A small image classifier, trained from scratch: 13.4 epochs.
Rows from block 5 of a small image classifier, named by matrix and row number. Rows with one number belong to one channel. Each number is 500 + 40 x the weight over its row's rms, rounded and kept within 0 to 999. All counts start at 0. Numbers have three digits each. After the name is the row's rms in percent of the matrix's.
After each channel's rows are labels from the 100 images, of 14848, where the channel reaches its highest value: "responds to" is what is common among them; "peak at" is the part of the image that holds the peak. Only what is clearly more common there than usual is listed. The data: made-up ball-and-stick molecule models. In brackets: how many of the 100, against the usual share in percent.
# convs1: 3x3 conv (model.blocks.5.convs.1.weight, 128x128x3x3, each kernel summed), inputs 64-127
# convs2: expand pointwise conv (model.blocks.5.convs.2.weight, 512x128x1x1, transposed), outputs 74-147

convs1.48 112:494495448454419544534486502484432556553478475473489424532518508513523484440476444486555517538394525479467541500489469543515529401498506531497532539534481552517519542560514480560498475415487524
convs2.48 108:535511533574439576527484464472585414486454471512515479440374608433479475517565481409482530492489510511503554484410543517544547457476391536480491464436451482514537472480508477567454491462481493435488439552498490524553566517
responds to: balls and sticks (94 vs 34); balls: four (26 vs 10.2)
peak at: centre (39 vs 11.1)

convs1.2 094:466473458534484518481498508426461512498473427476411517471456483444482520500454494473483464507504439440509527470484476531506515507437479534480524527495463571459414480468462441460531499427448493
convs2.2 088:479570524503508579461489510534544548481577526515498522447473537426557571413459479481465541537509517480447515540480522457519467542502468479547554474531465516493458459544436527497490527493564513438507435515443514488590441551
responds to: balls and sticks (97 vs 34)
peak at: centre (35 vs 11.1)

convs1.70 128:481553481392532509485606545506502571505430489513520407502519537491553496480523506492464477490461472533498520493434530493451496558493482501465493458507499524492502468582413450488487475420483474
convs2.70 111:468507444551509526522540396532492512573553534502513426464531504446517467436611517463463499572491472528496540486465426532580513501490461495469473379507558525576486506589459513476525473604515457454481423477515570482475491549
responds to: balls and sticks (60 vs 34); balls: five (25 vs 9.9)
peak at: centre (47 vs 11.1)

convs1.127 071:485459499471507423552582531373511452482481512537478499509455456465516424509478546471542503459543500459498494459563572509525406497518478475587403434418504513487490582524508517586485527473470525
convs2.127 111:516509468426517428476463510466536482513451464578443472416470484511546475556525490539465455483512538502548467502492468476467437465456461446534495530496504448434566522460600495491497508503500476514526485475487425486464446595
responds to: small balls on sticks (67 vs 33.2)
peak at: centre (42 vs 11.1)

convs1.118 136:480462459496470498492457443531483429408489531463511522543447484488478422441493410451468460509493436512501452396509490478441375484469525397489523474500510429471466491492506504506468518522488481
convs2.118 094:531471492475533495448500453499516511445548541533518533512508547469447510569484510586538467421487550477490522518574531538450505532426500515522439469474462562491480510454505527441554496464531489537454510507513514463455516447
responds to: balls and sticks (98 vs 34); balls: five (29 vs 9.9); balls: four (29 vs 10.2)
peak at: centre (53 vs 11.1)

convs1.89 125:423480506481496536464517438481519483455484443490490527487566578434520422479553464473458420554477521515513457423509475547488432526529555454456517535483519462413472545508428521510436561501483510
convs2.89 104:462525488439464501519512587520401509469573436488562529533489541527529485572437571455521541492507526450460478420473481414500488573468550509467426535556479444459490463517552585502457524519464491558482548402421434458525500474
responds to: space-filling (60 vs 32.8); balls: five (27 vs 9.9)
peak at: centre (61 vs 11.1)

convs1.79 114:510513507507515467473490598422504502508515497579504509525572476600502556534508554529549562516481580509573526479548537519561516507543436592552450466546524529571566574500442502441545500511469518
convs2.79 109:486465504373475477486449520454475483394487537587429563570463473507500493530489482530541454442476455448516456486645598564540478548487489518511448531406455490427500554451484529509541497432526506540501505501528464553454447450
responds to: space-filling (100 vs 32.8); balls: three (37 vs 9.8); balls: four (28 vs 10.2)
peak at: centre (29 vs 11.1)

convs1.65 074:440483610516457557508547488507438534518509470453547483516486518470452476469494518503525452505463465591526532413487465492503531510447506525442426484506549565526514427541482450537442509490480518
convs2.65 094:460438487530506496468487599498435512434472433502432529457487491496442538468480514592566495468481543484493488570494504481526481554478494468568524493496476460462478452487569477509436451493534446576472555552477513489454480477
responds to: small balls on sticks (100 vs 33.2)
peak at: centre (66 vs 11.1)

convs1.110 073:551513474455556520519433542488510523483478395548504503618478468579483523451478493486557490491470553476485471467496499480474465515478508526531506527508561487547490528509530484496489453521498489
convs2.110 095:554460552528503515511504573499569495575501483546512520486564578486484368553534433534497490557493470458517488462517575488425523463476489531461529522516461539517606459514512523530427477446470568476444523523477525430513562584
responds to: space-filling (100 vs 32.8); balls: three (42 vs 9.8); balls: four (31 vs 10.2)
peak at: middle left (29 vs 11.1)

convs1.43 111:461494555500502521548598499450437522515467552445512497475444526478495446512529468432504393492500488493522522481466475464459431559464529418447572541511519538449478523448479481534465482528464488
convs2.43 087:530514525542534487537509512521475484503480501579498550449430520573476485590544571553581521464526445397495480516525483483511528559580556524461476449494371532546481515486494563525505511441466530542543476537572548499447549475
responds to: small balls on sticks (99 vs 33.2); balls: four (30 vs 10.2)
peak at: centre (56 vs 11.1)

convs1.6 076:484464478514520466573476518523510535421512453471439510445539459456486476504593457471551485479505491428513553498481406478424422548505467484437463532544417486431472481562561540556468520554502527
convs2.6 088:485465459441482515480469486491513479474481560558450533514505515460436502558473525481493431499504584471583561469495551556494503516443513458499523467444474539489478534458469434477536563494488517519424514535510474508512498490
responds to: balls and sticks (81 vs 34); balls: four (26 vs 10.2)
peak at: centre (60 vs 11.1)

convs1.66 115:452464506477488507531571471490498532495428567470470478412473521414569440522479445431443472483505506445489473483497454557435428520498529468490555521545523540428418482433474483499549529487464461
convs2.66 086:457511499452472502465553532473504516528416500516477503504416539513528534481483426558563483452472476504444515551443534469520522552505490436565428533498514506470513483506493502484576509421458522539532544494589462521485458512
responds to: small balls on sticks (89 vs 33.2)
peak at: centre (33 vs 11.1)

convs1.17 088:521508495489465485549478485507501585568508493530519471522533541474546510409480446479478479499358501541486531526491538495536531505500550541518528575470537506496490518483546419622454547432458472
convs2.17 089:585484462424496523526478528390488484483510505481507545503474491542429528514457532502499476549539528419547450549522542501475419532470511567461496488476416534454592541448542501479507510476448557508497524465503433476486502534
responds to: small balls on sticks (95 vs 33.2); balls: five (33 vs 9.9)
peak at: centre (70 vs 11.1)

convs1.116 094:614493519500446568560496495532464457476482470449479477514505486517453516453496526482511451499496522481551448428503504493524546506483442521497512491495446491529509519411458478485411519501496524
convs2.116 099:597493445572493479508506467490537504520461465479526568459537580499569446451538427474512539542428474549520528434487525499502482441494478491555422516492488533495528488556446484552474447491509528474476528546486494487569509495
responds to: space-filling (98 vs 32.8)
peak at: centre (28 vs 11.1)

convs1.85 080:441540498497522530567537455508466489465427542540519418470430535460544497434491391464458435540437519559483494497441503485541438468527485535508497519501469505441453482487565444587534498472512546
convs2.85 108:368537458503487521503522594469553505508463474505429539548511479596518433583486564575514469515521447446503452531496475437480460456519592514479521547496454487489434473497547509479484523473456460563517531509475464507484490494
responds to: small balls on sticks (76 vs 33.2); balls: four (30 vs 10.2)
peak at: centre (62 vs 11.1)

convs1.45 110:457478487543490461485543478467441527583549391534515495547469490484460498486492565488488560484458496534487508417451486419539542495483469518497428386559473517533513517493463497501563454422545489
convs2.45 105:470436483512576450463507459494517409468443534566437489511430469536520527497459532512455475497478456437439479479482505516456418541540504481484497485489505551494490564458510475486524457494541546513589495456454460471478539374
responds to: small balls on sticks (79 vs 33.2); balls: four (28 vs 10.2)
peak at: centre (82 vs 11.1)

convs1.75 090:443544487452489506479495491522509450486472493471520498456486488459514491556502519425489492488525472431491482431471432472429497548512486447408553455478466510415473423498393466500461569545483437
convs2.75 088:522512491505521480521493527457497519485474533475402525539420452522501438482464472535583475550485488450542475513541499543473484475527504521495454525517545444434495443467521514511548606469540490525547535472566515560470477482
responds to: space-filling (83 vs 32.8)
peak at: centre (56 vs 11.1)

convs1.120 091:610523405475463535471453581561531461452442515468524455515439508508486513496514518513524472447491455489523474525469546498477478444479501477505502518431474508557495484506499525484403527477500463
convs2.120 099:528524433475494409464437555479448464432523449543472551477436451474493469540413490535502486509515492478482472512500501519437453536532467468549518512454409491479497518470555448488538517536540634495533524558514486442572458538
responds to: small balls on sticks (89 vs 33.2); balls: four (32 vs 10.2)
peak at: centre (54 vs 11.1)

convs1.51 091:523541525482437541529522481523555504529492558516511512518507504466526531503563479569496451583503521533500479505534524561524529503571499539516472460542468628520522473524486568494463515461556545
convs2.51 087:507484472522507556435530534488490568475459523432454494504438513494473529480510576515513505441546429524560501528492494483565483517551509507556546523534424536495593531455497465445398526521441477503488497441527476456410501523
responds to: space-filling (100 vs 32.8); balls: three (38 vs 9.8); balls: four (37 vs 10.2)
peak at: centre (31 vs 11.1)

convs1.111 077:510447508555500508511498454570472580570501519488542525476482532467578459501516491498504482535470529542451472525569415564467589461487599578460554465468459573481463464508524479504485495484495480
convs2.111 126:479522504484553463460412457476496480488502507521520468448570451544494487510504517459490544538457495545545476551451478461451445485527473468533460437465422512462436521464507498460523488485497532501451521494489504460491510493
responds to: small balls on sticks (65 vs 33.2)
peak at: centre (50 vs 11.1)

convs1.113 087:508522487495534546545524478519490505542492451445436463438481541445546503471522499481466553519416549415379498522422455475491571532528587506538493537540437502458485506529565507551480560429470524
convs2.113 111:504474499476566455511479526479450517449532451478515508489476475549491454548455507540522455521512502470486438493497462436471441597629544450489517546491478471477492500521508501516513464485467503520505534527494494457489431473
responds to: small balls on sticks (100 vs 33.2)
peak at: centre (66 vs 11.1)

convs1.1 089:483477564615522481603496498465477501531509518447513530446468488399510478450471454517522495498505433422500539523535491508511490530458512466479473505529504507390468485521543504499515459488464470
convs2.1 088:448551469503518537506454502497495486549502530523453498480526505475546502534530494525528494452519471611496509488456561468489543483502522550550516501544496532533530521566487503436476557518435499504526504492505533528485510529
responds to: balls and sticks (99 vs 34)
peak at: centre (39 vs 11.1)

convs1.125 084:457476561527488507468512480456492458463556419477428544403519502455490471511445558467470510514552416474483501500503443537495481521529413435427478445447419549476511451546543535538544557485589509
convs2.125 091:470526450559443564459490523540505425501490575514510517453555537490436487518464484498462518462431554547515516491496468437458610453496469521513478442514468534540495507543475440520568460458532530493485490483565543436477541560
responds to: balls and sticks (100 vs 34); dark backdrop (77 vs 49.3)
peak at: centre (54 vs 11.1)

convs1.18 082:497554414451508551450489479565500576526472482485464452504553464491478457474560485528467503492458468531506404432470479527461443448479551449536553472486538512545433484481479479492524552427471464
convs2.18 101:454490493456496485518427476427431477517482490486487570523517471513466468543537510511569506516471488486466454479446472479481469594484486445536528519429516462468459494445601515479487498497495465535466502521437440486509506529
responds to: small balls on sticks (100 vs 33.2)
peak at: centre (62 vs 11.1); bottom centre (27 vs 11.1)

convs1.35 077:509477542511536515492565503468522478499490546449488489566493519564507505531471592501476508533475483520440462490452482512520512602479518442465533426446453473492508450527508527558464527442516497
convs2.35 088:534481506469559490451487529495447516479424481471536489508547489498487485558457494539502482468538541553501544470533596486446465496532511523434538495537475504482506522489453499467488490431417486496486438400452477518458496524
responds to: small balls on sticks (91 vs 33.2)
peak at: centre (53 vs 11.1)

convs1.12 072:518507445489424519556456483527510530482520560524503472476536554528504513510501440518460519521459517570537415464524522539549468447493467495508423481520486566485484516443463499506486470474493507
convs2.12 120:428461458464500482460449519477488527488490495458408540437445455511550419571473484518410487502492448455526419496471472455424455472471513435516525519472493517456437543513537509441471492430570515477529516504449439486512490574
responds to: small balls on sticks (97 vs 33.2)
peak at: centre (41 vs 11.1)

convs1.49 131:530514406486464452525508466526473451495443493461421444503449500445556496466505461498517482527439511398427574579455513502495485522529511458514494568562451481468488451504550463522523468443502527
convs2.49 094:441488508507537486533417520554495557494502431512432532496494530554544506512450489551511503434512501502436441425468489451504456556501502470490493475541487452473563504522501570472477477471511500559555525550491492460474450447
responds to: space-filling (100 vs 32.8); balls: three (33 vs 9.8); balls: four (32 vs 10.2)
peak at: centre (28 vs 11.1)

convs1.83 080:476501551479485496492532559489494541519470426531559537478456471446448546477513539475532609533531524480530518479510481518473584522537505515564493404533528570474595455523415541566466478489599525
convs2.83 100:527505463515487518515504529464620484429435454492468487495489504467590458453531469575482508445515462528431500544568531493489471551419437411463427524459523525511496461499496484482473534474532533506493534524542497533477491595
responds to: space-filling (100 vs 32.8); balls: three (34 vs 9.8); balls: four (29 vs 10.2)
peak at: middle right (33 vs 11.1)

convs1.8 100:475485594515519489508497457441427545524552471465538504517525512500458489520483554502542550491496574531516542499462452457492539555497477500482373464518496552491540563511482466549453441468493508
convs2.8 092:481470512523485548541493504507524461532525482493522461458480487539514483540464552479576534475532457452424461478462481467486505542419493428424466507492481505490424505442531453530514455495506498506522478485510505481485516525
responds to: small balls on sticks (99 vs 33.2); branched (85 vs 54.3)
peak at: centre (76 vs 11.1)

convs1.82 076:487554543475506511511598537455487544550442508496535468534487503490466492484450564501497501540496527532484425480457486441488590537512596502539494485436571579505612434468557507506542487469530558
convs2.82 097:544496537528501473500543558460488489427490462467557561484491502547535436560480556530505543577475489505462472479453473456476524457539559462479458473539469532501483473522552549542543541419533519501503522550466538468500504490
responds to: space-filling (91 vs 32.8); balls: four (40 vs 10.2); balls: three (26 vs 9.8)
peak at: centre (36 vs 11.1)

convs1.80 082:493486464502449508525557426478470485481486555419440484420478538405504523497571440507434449508448524443459482491466436429462511447500541454497567461496453589481421498439522412528458503460468509
convs2.80 099:530493496463534476506439485484508479492381533482451507469491502455452532532468437520496519435509488501514507539526497503474511536519490471499495509518394410526461555465515424467515626466522512515531514498465428500500488589
responds to: space-filling (99 vs 32.8); balls: four (34 vs 10.2); balls: three (28 vs 9.8)
peak at: centre (33 vs 11.1)

convs1.123 122:514493460489424499502479518511503528493479491581489460494453487503542535464523449521540518571508547505530501465535580580541518474591540516521505470497431526541500444492488500569523509457547563
convs2.123 091:589542531506489485518488538501453494456484499514476523500426471462497511490468399487517536525464519481466469486537588508481534527442498486511460504535520427454548485503498502547503546485566475481483482543427455511553519453
responds to: space-filling (100 vs 32.8); balls: three (36 vs 9.8); balls: four (34 vs 10.2)
peak at: centre (27 vs 11.1)

convs1.44 085:460491531429435489507508455526472498468428506521536470445473461496508527426498415532434459513451454446495504486499512492453447493498539365470489494481485504453456410483478489537443508475512492
convs2.44 087:499487536601549490516499510515519460483473515506438597511546505543442569493530507567573513626517481567526492506538522535537447480590564515544448498516537536479543537537493536503515481542519544553454564493574505474549470519
responds to: red ball (98 vs 64.8); space-filling (83 vs 32.8); balls: three (26 vs 9.8)
peak at: centre (33 vs 11.1)

convs1.11 107:455525547512515510537555503545469566558500494467505526434546575479564495525560514487486471468543471502451470479465434461463493563481555458425594554498493587451460438513499530502516514524502488
convs2.11 087:465579465517545516477462462498494488525521509517505435522417488427469557531572526431433452551426469497508493422429465572487499540563474496516497480483519506549519488505451431491585484553491393423558466462526516451472539508
responds to: balls and sticks (67 vs 34)
peak at: centre (59 vs 11.1)

convs1.63 149:439530497492509530488520481532469458456458516421464513454442512399525467525516514452451415505529443447473467440445462492428443535478534436430578563475520516415474453467480488507464537514493509
convs2.63 117:490456557469508470508490560443551529452480554480486474533455500509440495534501505564543509468431455454498496514533482531537478512518490470463427530458459480441487514475538536475587532417524517560484549505529462467443505508
responds to: space-filling (100 vs 32.8); balls: three (28 vs 9.8)
peak at: top centre (37 vs 11.1); top right (33 vs 11.1)

convs1.28 087:517523438457481499413449502559521481416478529448441496461524520470512493557447502491503406466557526390484423441541510477477416477472489423505489484472471523498469497391482527445487458530491470
convs2.28 093:555426461440474456469524565440550573508470452498479508464494504506476474525557447579554451481499560463514463477532516499412476419434502515529441526476475522480538508515564499524478523484491498498444540442463487451472472517
responds to: small balls on sticks (99 vs 33.2)
peak at: centre (48 vs 11.1)

convs1.19 070:467479572496459467527485476477362494477503539509495462454491432475489468533420480489543526500494535584492546505427499527508544581525462543470446492435494412524496495538497498579449456462540446
convs2.19 109:444544491473497467440485514511451529482481493493501540447499465547533483529467498529471460511465451482494528599469470480382552410480492493514460475505503496480471492460547530439508551510443568524469548558521505469482580562
responds to: small balls on sticks (88 vs 33.2)
peak at: centre (30 vs 11.1)

convs1.102 101:547532415395503491470415506461491522439477467486493426519487450540480493472554459487466510508426467533487555494441510486453479420506478522503487516490471446493524510514500521497400488459535551
convs2.102 106:457461477537469566497555513544524521542490516479482448463558564497501538526535518511497514450514517541492522547490516446543555484419445511525582469486485550543482467514459507496523481555516432437449501583533553463500528544
responds to: space-filling (100 vs 32.8); balls: three (40 vs 9.8); balls: four (30 vs 10.2)
peak at: centre (28 vs 11.1)

convs1.122 071:470508505498511469472560516467509485599570466565491497479499435515614541545540556512502522441523460514475491483419525448574580518492430552527505505516490516506495473527493587469554470492548469
convs2.122 097:524519462489499418415453481460445510529465513509442572510490429520476552494478504535492508493549441462524463521518462491460460530550557437483462500490495476471484485495540476437496512531440517499514543458482495492441462540
responds to: small balls on sticks (94 vs 33.2); balls: five (26 vs 9.9)
peak at: centre (78 vs 11.1)

convs1.106 085:481453546462508518478481540463533535570443529542554480469454459467510532502579549502545591563502519454517553481413496496492584532520487592467506514564491517475534465547509447551435464465511539
convs2.106 091:512508555519455487543513569534491568520462492462538570464536516518526490532423557479525526515523497468482462532530447466528530486515544523572532521559539482532531465571504534559482441530530533562457508508410530481499535494
responds to: space-filling (100 vs 32.8); balls: three (32 vs 9.8); balls: four (32 vs 10.2)
peak at: centre (32 vs 11.1)

convs1.50 100:517475512461431592501525475538473587518423515487515429469492572471509520495531494515466480524447516496477438441454462501456541506512541510454454538498495587495489491453495433465455576423482511
convs2.50 106:483538436533522525481489462585514464552508479527544437399495444433564541447536534465402557495442459537472495466415489476463473450513470486492557480466516522516469488523476490555557485539510539426500420547509449479511502541
responds to: balls and sticks (91 vs 34)
peak at: centre (38 vs 11.1)

convs1.94 115:454501506464498484553550535472461494528466499433497478384448469400508497509526496489489546514510438435506545444444495492434465542491443406429523472620400504440491455501469490481462482451521505
convs2.94 108:460501505458436462578564518485431513468595460464551524483517526560503448545499476529593516600491542494483467536503457470463457531427540496542405525526466551443554466562522502502468451486494539559433547529509524444542446486
responds to: balls: five (26 vs 9.9)
peak at: centre (37 vs 11.1)

convs1.9 104:493418461442489495483485472520454518521448497466455454395479517434514479516448512480462456471501503468472474473494486565464437502462537513433511553519474508396421470460449472493483523450478415
convs2.9 083:560492564499542468541532481469464532461548526495485403564465509458485526418474513581590488520470520506512535549558476547492432494516492481548472475477472455468526525491492548518447482433489431479422500562498478444493471494
responds to: small balls on sticks (98 vs 33.2)
peak at: bottom centre (27 vs 11.1)

convs1.21 127:455534472520472468452433527482461492492513486578523504467537470518500573535499516559550549598510513528573546521514546559582533457591456569492462463494480558478519451524458505452558502493491557
convs2.21 089:460489519488455428451522432501579499451525511490458529541494476554516538530495516497509505427466489507450533576534508574477483443541480521583536511491535495500505515503502508414493570464464533476512523460531493611503455446
responds to: space-filling (100 vs 32.8); balls: three (35 vs 9.8); balls: four (33 vs 10.2)
peak at: centre (30 vs 11.1)